python train.py --dataset="pictures of board games with random positions, seen at a slant" --image_size=48 --horizontal_flip=true --cutout=0.25 --targets=["filled"] --drop_path=0.1 --stem="deep" --avg_pool_shortcut=false --lr=0.0008 --alpha=2 --batch_size=128 --final_lr_fraction=0
Rows from block 5 of a small image classifier, named by matrix and row number. Rows with one number belong to one channel. Each number is 128 + 32 x the weight over its row's rms, rounded and kept within 0 to 255. All counts start at 0. After the name is the row's rms in percent of the matrix's.
After each channel's rows are labels from the 100 images, of 14976, where the channel reaches its highest value: "lies over" is the class under the peak; "responds to" is what is common among them. Only what is clearly more common there than usual is listed. The data: pictures of board games with random positions, seen at a slant.
# convs0: first 3x3 conv (model.blocks.5.convs.0.weight, 192x192x3x3, each kernel summed), inputs 0-191
# convs1: second 3x3 conv (model.blocks.5.convs.1.weight, 192x192x3x3, transposed, each kernel summed), outputs 0-191

convs0.185 125 [107 101 138 125  44 108 140 184 121 134 138 152 111  94 105 148 184 171 149 146 173  55 153 125  98  97 167 132 130 114 105 114 150 157 175  43 100 136 152  96 154 144 153 111 102 133 149 125 172  99 101  63 125 118 130 102 143 156  99 122 155 112 175 124 127 131 146 143  95 135  96 145 152 121  75 146 132 133 101 127 122 116 136 128 117 107 138 141 137  70  84 105 118  92 144 141 145 126 123 139 112 120 147 148 137 102  79 140  89 138 149 104  86 115 126 145 161  75  89 134  94 134 154 130 157 104 127   0 132  68 108 111 186  97 105 142 102 116 160  86 129  51 153 102 160 121 123  72 117 104 138  72  28 137 143 105 190 141 143 156 101  97 102 127 193 187 104  36 139 137 129  58 128 117  86 109 134 127 131 108 106 111 161 154  90 133  75  93  90  99 145 101]
convs1.185 124 [106 153 103 133  62 118 102 138  98 140 127 123 140 114 117 100 163 128 136  90 114  94 134 110 176  79 122  94 113 133 135 135 103 127 132  94 128  64 124 153 112 102 107  83  44 126 133 126 115 156  62  80  96 134 111 132 117 107  98  92 142 123 102 117 105 117  84 117 120 129  80 107 159  67 112  76 142 128 133 110 138  84 105 131 155 156 118 121 146 105  53  82 130 131 116 124  75 118 110 126 131  98 138  88 131  81 151  73 111  91 121 114 147 175 125 114 102 164  48 128  72 136 140 156 133  78 128  76 126  21  84  84 163 148 124 116 106 113 113 126 154  89 162 184 113  98 141  91 118  47 165 176  86 142 105 115 130 124 147 139 149  79  75 118 136  94 117  76 126 132 134  89 154  62 159  65 130  37 126 153 138 135 116  83  64 180 108 139 133  83 129  67]
lies over: board
responds to: nearly full; discs in an upright rack

convs0.86 142 [133 115  79  58 131 133 134 151 129 132 114 142 139 147  63 143  70 136  59 115 133 118  96  97 114 149  66 117 153 130 113 125 100  78  98 122 114  80  98 137 120  80 122 132 123 134 108 145  67 156 150  95 102  50  70 110 112  78 151 118 108 109  99  64 147  75  67 143 135  55 148  84   0 130 131 137 128  64  67 133 128 137 106  96 122 135 121 161 155 143 143 136 136 125  85  81  82 153 128  85  72  74 129 132  80 133 131  81 106 150  53 128 121 122 147  75 106 114 154  84 127  95  47 130 158 103  87 114 116 135 143 161 159 114 145 102 107 125 105 130 141 123 128 146 153  21 126 139 140 128  90 122 153 126  91  84 119  94 113 171 145 137 122  92 118 158 133 151 139 101  54 110 125 114 130 156 108 104 139 111 118  98  98 118 107 119 102 110 113 117 119 132]
convs1.86 102 [115 143 150  32 125 118 133 128 114 119 143 167 148 115 112 126 115 122  61 134 103 106 153  85 220 139 145 111  91 138 132  47 130 155 120 129  90 132  95  68 130 121 109 139 127 169 160 154  93 134 164 120 109  37 114  58 106 121 162 136 121 117  89  99 129 117  80 164 157 151 130 111 133 151  82 122  93 114 109 134  55 126 111 133 126  94 146 190  86 110 138 168 143 127 128 108 103 108 104 152 168 145 104 125  15 150  53 118  73 119 125 158 182 153 149 104 138 107 102 151 145 134  92 116 129 109 145 102 178 121 122 169 165 148 138  68 183 134 126 134 116 123  82 148 193 130  90 135  48 101 100 146 162 127  96 131  10 155 172 152  98 106 147 161 174 173 114 140 149 144 154 120 107 108 101 115 113  87 130 111 118 127 125 140 123  99 122 112 121 109 158 140]
lies over: board
responds to: nearly empty

convs0.100 058 [112 135 173 164 153 190 109 131 121 132  99  81 128  94 158 138 182  97 175 106 146 137 147  95 156 143 189  85 115 150 146 167 139 147 135 108 155 140 141 112 158  88 147 101 108 153 147 124 159 136 162 200  99 127 164 190 106 161 136 113 161 137 113 153  83 138 138 148 136 155 134 132 160  67 135 144  87 148 147 149  88 119 102 159  98 146  87 114 117 163 138 181  84 156 149 115 148  89 113 160 120 162 134  58 117 109 165 103 161 117 183 183 134 124 170 128 146 165 133 133 119 176 182  76 121 154 142 129 119 162  90 140 185 138 131 142 201 101 129 181 228 173 145 150 122 131 146 149 134 157 141 187 154 116 150 146 106 160 133  79 115 148 181 157 177  43 184 121 130 140 144 141 107  99  64 160 160 114 117  79 124 112 148 188 145 168 104 163 156 163 211 144]
convs1.100 073 [132 116  97 153  77 149 110 148 114 141 139  69  96 117 104 119 123  67 117 104  95 115  82 176 138 128 124  93 133 136 139 186  99  84 129 117 150  91 110 135 101 135 111  88 120  86  55  95 118 124  93  91  49 108  72 130 144  64  63  85 150 106 136  71  99 106 105  76 111 154  88 131 127 133 153  99 137  82 129  98 153 105 106 102 145 115 131  63 129  68  81  79 142  89  94  80  91 122 100 121 144  87 123 104 156  87 113 147 150 139 106 130 127 121 119 175 123 121  96 129  78  99 141  98 120 116 159  77  56 104  76  77 143 131  87 148  77 126  94 129 133 102 130 139  69 103 145  79 151  81 160 141  87 101  82  75  88 109 131 104 166  91  57  89  58 109 130 115  88 149 122  80  96 120 121 111 149 125 120 119 111 103  95  78  93 139  98 149 134  92  77  67]
lies over: board
responds to: nearly full

convs0.142 202 [141 109 109  63 144 133  97 123 142 112 129 111 124 135  74 127  42 136  53 117 131 112  99 121 134 134  41 114 128 123 122 120  77  65  81 154 144  77 101 133 126  93  57 134 128 126  73 118  66 144 147  94 119  63  81 111 110  48 138 152 111  92  87  78 132 100  78 134 126 108 151  97  10 132 129 148 115  56 104 121 128 149  79 100 131 139 141 143 156 144 133 144 107 152  82  67  66 145 145  74  97 111 128 148  93 131 129  88 119 117  29 151 125 193 133  74  99 131 153  95 133 114  38 148 153 128  78 121 122 133 131 138 130 115 148 110 127 127  99 123 126 137 110 156 137  60 113 153 124 144 113 134 156 128  63 112 111  76  74 154 136 149 114 101 121 152 141 141 136  94  81 130 114 109 139 148 125  80 134 118 133  92 119  94 136 135 108 129 116 129 124 125]
convs1.142 105 [103 152 142  67 136 114 124  95 131  89 128 146 136 143 119  98 101 100  80 109 102 111 145 178 150 139 141 123  89  98  99  81 141 118 120 123 106 117 121  70 120  89 106 140 136 139 129 129  87 153 175 137 145  87 125  84  57 100 170 118 137 107  85  96 159 127  83 141 137 126 150  87 114 127 110  96 111 100 139 133  67 144 105 135 100  99 141 163  52 126 153 167 141 136 128  97 127  94 129 131 127 140  95 129  49 135  83 136  92 122 104 148 171 128 139 104 121  68 127 138 154 135 119  51 122 126 155 124 169 125 146 186 153  97 127 111 189 135 112 130 121 130  80 157 177 148 117 142  23 158  90 113 162 120  92 146   0 125 160 150 107 101 149 137 208 141 106 135 152 109 117 115  90 130  70 130 143 121 136  99 121 133 106 136 134 106 109  96 139 141 145 157]
lies over: board
responds to: discs in an upright rack; nearly empty

convs0.35 077 [ 73 139 133 150  51 120 105 182 112 117 167 179 111 118 105 116 207 147 179 127 170  94 112 124  90 118 179 117 114  98 135 151 143 191 194  52 114 152 146  88 157 126 169 113  92 143 143 163 183  98 117  91 164  84 156 103 140 156  94 133 173 118 191 114  98 149 169 169 119 179 106 129 194 129  93 127 126 128 115 141 126 124 136 153 112  99 113 136 138 106 108 113 114  96 126 115 141 100 127 125 135 113 129 180 134  76  73 145  79 117 193 127  53  69 146 152 143  78 115 112 124 152 195 129 177 114 157  48 113 105 108 129 177 127 114 137 101 115 138 147 172  87 167 128 180 139 132  83 114 140 119 109  50 116 125  90 170 149 129 145 114  81 115 160 206 152 119  72 135 161 157  91 125 144  97 123 124 121 124  85  99 117 133 166 126  94  99  84 101 132 162  94]
convs1.35 116 [121 157 107 147  78 134 118 121  95 128 140 109 127 136 105  90 161 121 163  94 101  96 113 125 120  96  98  76 122 124 128 147  93 107 122 110 146  82 120 151  88 115 120 121  65 116 125 114 117 130  53  96  77 139 103 128 114  83  85  87 138 112 125 113 111 141  99 106 104 133  82 132 175  97 140  56 136 120 147 133 144  91 102 125 139 146 123  99 134 114  39  48 145 114 105 114  93 116 101 113 133  68 120  75 147  94 162  91 134  88 131 110 132 151  93 142 107 134  80 139  68 133 142 144 120 119 160 105  95   4 104  70 142 128 114 125  84  70 105 127 158 101 150 150  91 122 150  83 138  60 153 161  63 118 119 100 113 130 121 129 154  89  56  95 104  73 120  92 129 145 122  87 141  80 153  52 143  96 138 132 128 121  91  81  60 139 110 147 140  99 100  28]
lies over: board
responds to: nearly full; digit grid

convs0.133 124 [112 100 113  56 162 113 163 111 141 108 143  95 156 103 117 134 112 160 115 120 168  93 142  95 161  97 126  67 158  95  79 127  83 113 123 106 119  87 100 157 109 131 111 144 138 116 134 133 105 192 125 108 143  96  61  99 131 116 112 131 113 132  69  92  42 113  49 148  82 112 142  89  48 110 107 137 132  97  79 110  88 142 128  61 137 147 126 136 150 145 114 113 105 128 123 124 104 186 164 145 150 108 130 138  99  99 121 109 127 121  99 118 104 134 102  35 120 150 117  70  80 132  70 144 155  94  52 157 116 119 105 137 141 122 140 135  97  77 144 133 187 152 133 140 173  22 124 136  67 113 147 146 131 136 144  98 164  63 126 166 132 127  98  79 108 146  88 117 108  75  53 114  76  44 180 131 124  84 104 115 108 114 113 131 115 124 113 132 115 102 110 120]
convs1.133 086 [146 131 116  87 138 122 118 160 114 174 125 129 133 104 142 166  87 125  84 135 118 109 134  81 121 120 169 128 102 175 171 131 118 131  99 133  45 138 119  49 157 129  88 125 179 105 111 162 132  77 174 145 188  38 119 172 118 134 160 161 139 116 113 137  80 131  75 122 117 129 173 111  96 118 138 105  76  77 104 101 109 139 129 114 136 124 129 152  85  99 148 175 158 148  65 120  84 113  92 153 128 104 116 156  91 155  95 139 115 174 122 125 134 162 146 191  69 119 153 127 174 129  61 176 184 124 125 106 155 133 136 190 137 163 197  94 163 163 147 133  55 134  91 187 137 108 120 196 140 136 101 112 162 170  92 105  53 147  86  89 101 104 169 132 109 143 172 158 163 146 104  83 124 112 139 176 106  88 115 109 130 163 117 128 168 109 101 106 167  98 134 185]
lies over: table
responds to: half full; discs in an upright rack

convs0.43 068 [137  83 150  91 152 138 101 117 131  88 172  97 145  78 167  56  95 139  97 128 134 101 173  95 184 114 116 119 111 142 164 108 141 107  99 140 154 114 142 179 113 106 100 130  75  99 173  96 145 142  94  90  95  95 101 106 150 103 127 138 136 104 142 121  75 118  73 110  68 149 115 144 106  95 101 147  96 126  72 120  89 213  98  92 107 188 148 110 198 188 113 111  96 114 123  95  58 116  72 115 135 149 146 129  68  94 103  71 119  55  92 195 124 213  74 128  93 187 107 116 113 165 137 159 161 121 142 110 185  95  93  93 157 143 112 139 162 114 192 135 178 146 126 107 126 143  79 126  92 124 126 144 157  97 113 108 204 104 129 136 153 172  81 126 164 137 151 120  98 119 131 138  90  81 174 112 138 145 155 149 133 151 155 105 101 114 133 150  99 148 115 121]
convs1.43 076 [173 173 117 167 157 127 138 113 154 147 112 114  94 160  72 115 122 117 144 170 137 150 114 216 144 176 100 105 124 147 113 182 154  79 119 153 182 122 119 168 139 119 165 145 169  91 115  91 144 116 174 156 147 174 129 157 100 111 169 119 142 128 185 103 162 105 134 153 143  99 117 181 167 143 187 103 143 145 161 158 147 129 131 128  97 121 148  86 128 136 162 138 187 108 113 123 121  79  88  97 115 130 108 111 188 138 158 130 167 106 167 179 137 117 118 194 138 135 194 151 177 132 170  87  66 145 150 167 137 120 169 191 105 164 112 131 133 137  79 176 145 152 157 163 162 128 126 181 209 156 130 163 220  96 121 112 114 148 168 120 111 176 125  99 138  95 128 163 190 149  91 109  96 149 140 176 174 161 184 158  97 142 113 126 168 113 140 106 179 187 117 155]
lies over: board
responds to: nearly full

convs0.40 100 [114 116 118  71 156 117 115 106 119 114 114  99 149 139 165 123  45 146  63  87 101  82 148  74 187 116  82  91 139 110 151 113  57  58  81 149 138 107  99 114 100 106 105  95 124 105 116 140 102 198 136 131  95 106  65  94 132  82 131 137 126 117 135  88 109 105  45 123 118 106 154 115  28 112 120 124 124 106  82 116  85 133  96 101 127 124 120  90 145 151 147 134 118 141 107  78  75 125 153 121 164 131 142 133  57 121 167  84  95 117  65 125 120 152 129  40  83 147 153  85 142  94  42 156 151  84  84 120 100 134 115 159 102 121 157 121 109  92 124 117 213 137  99 167 119  71  98 178 103  87 145 149 135 117 126 134 123  81 147 133 146 116 120  97  83 116 101 153 114  93  79 137 104  76 157 152 123 108  86 167 138 117 111 100 117 139 127 150 121 108 111 145]
convs1.40 112 [135 140 145 113 155 112 144 124 116 111 145 163 164 136 156 128  30 129  81 120  74 126 139 162 100 125 133 160  92 118 127 143 142 141 102 163 112 162 109 111 114 129 106 157 155 144 152 157 115 122 155 146 186  77 174 130 101 121 147 155  78 171 120 156 117 135 115 162 134 133 135 136  63 163 138 151 115 175 103 189 115 137 124 142  77  31 132 162  91 104 111 158 152 127  83 134 128 116  99 136 139 167 122 158 117 165 103 211 120 125 133 141 125  82 121 148 115 124 128 134 152 130  62  47 117 141 141 106 141 146 132 157 137  95 129 101 152 146 134 104  69 142  57 157 157 165  76 168 149 130  88 158 141 142 119 185   0 149 135  81  86 120 129 130 158 178 121 127 135 148 114 107 135 128 139 124 110 152 130  48  95 129 116 146 153  77 170  24 120 107 147 153]
lies over: board
responds to: nearly empty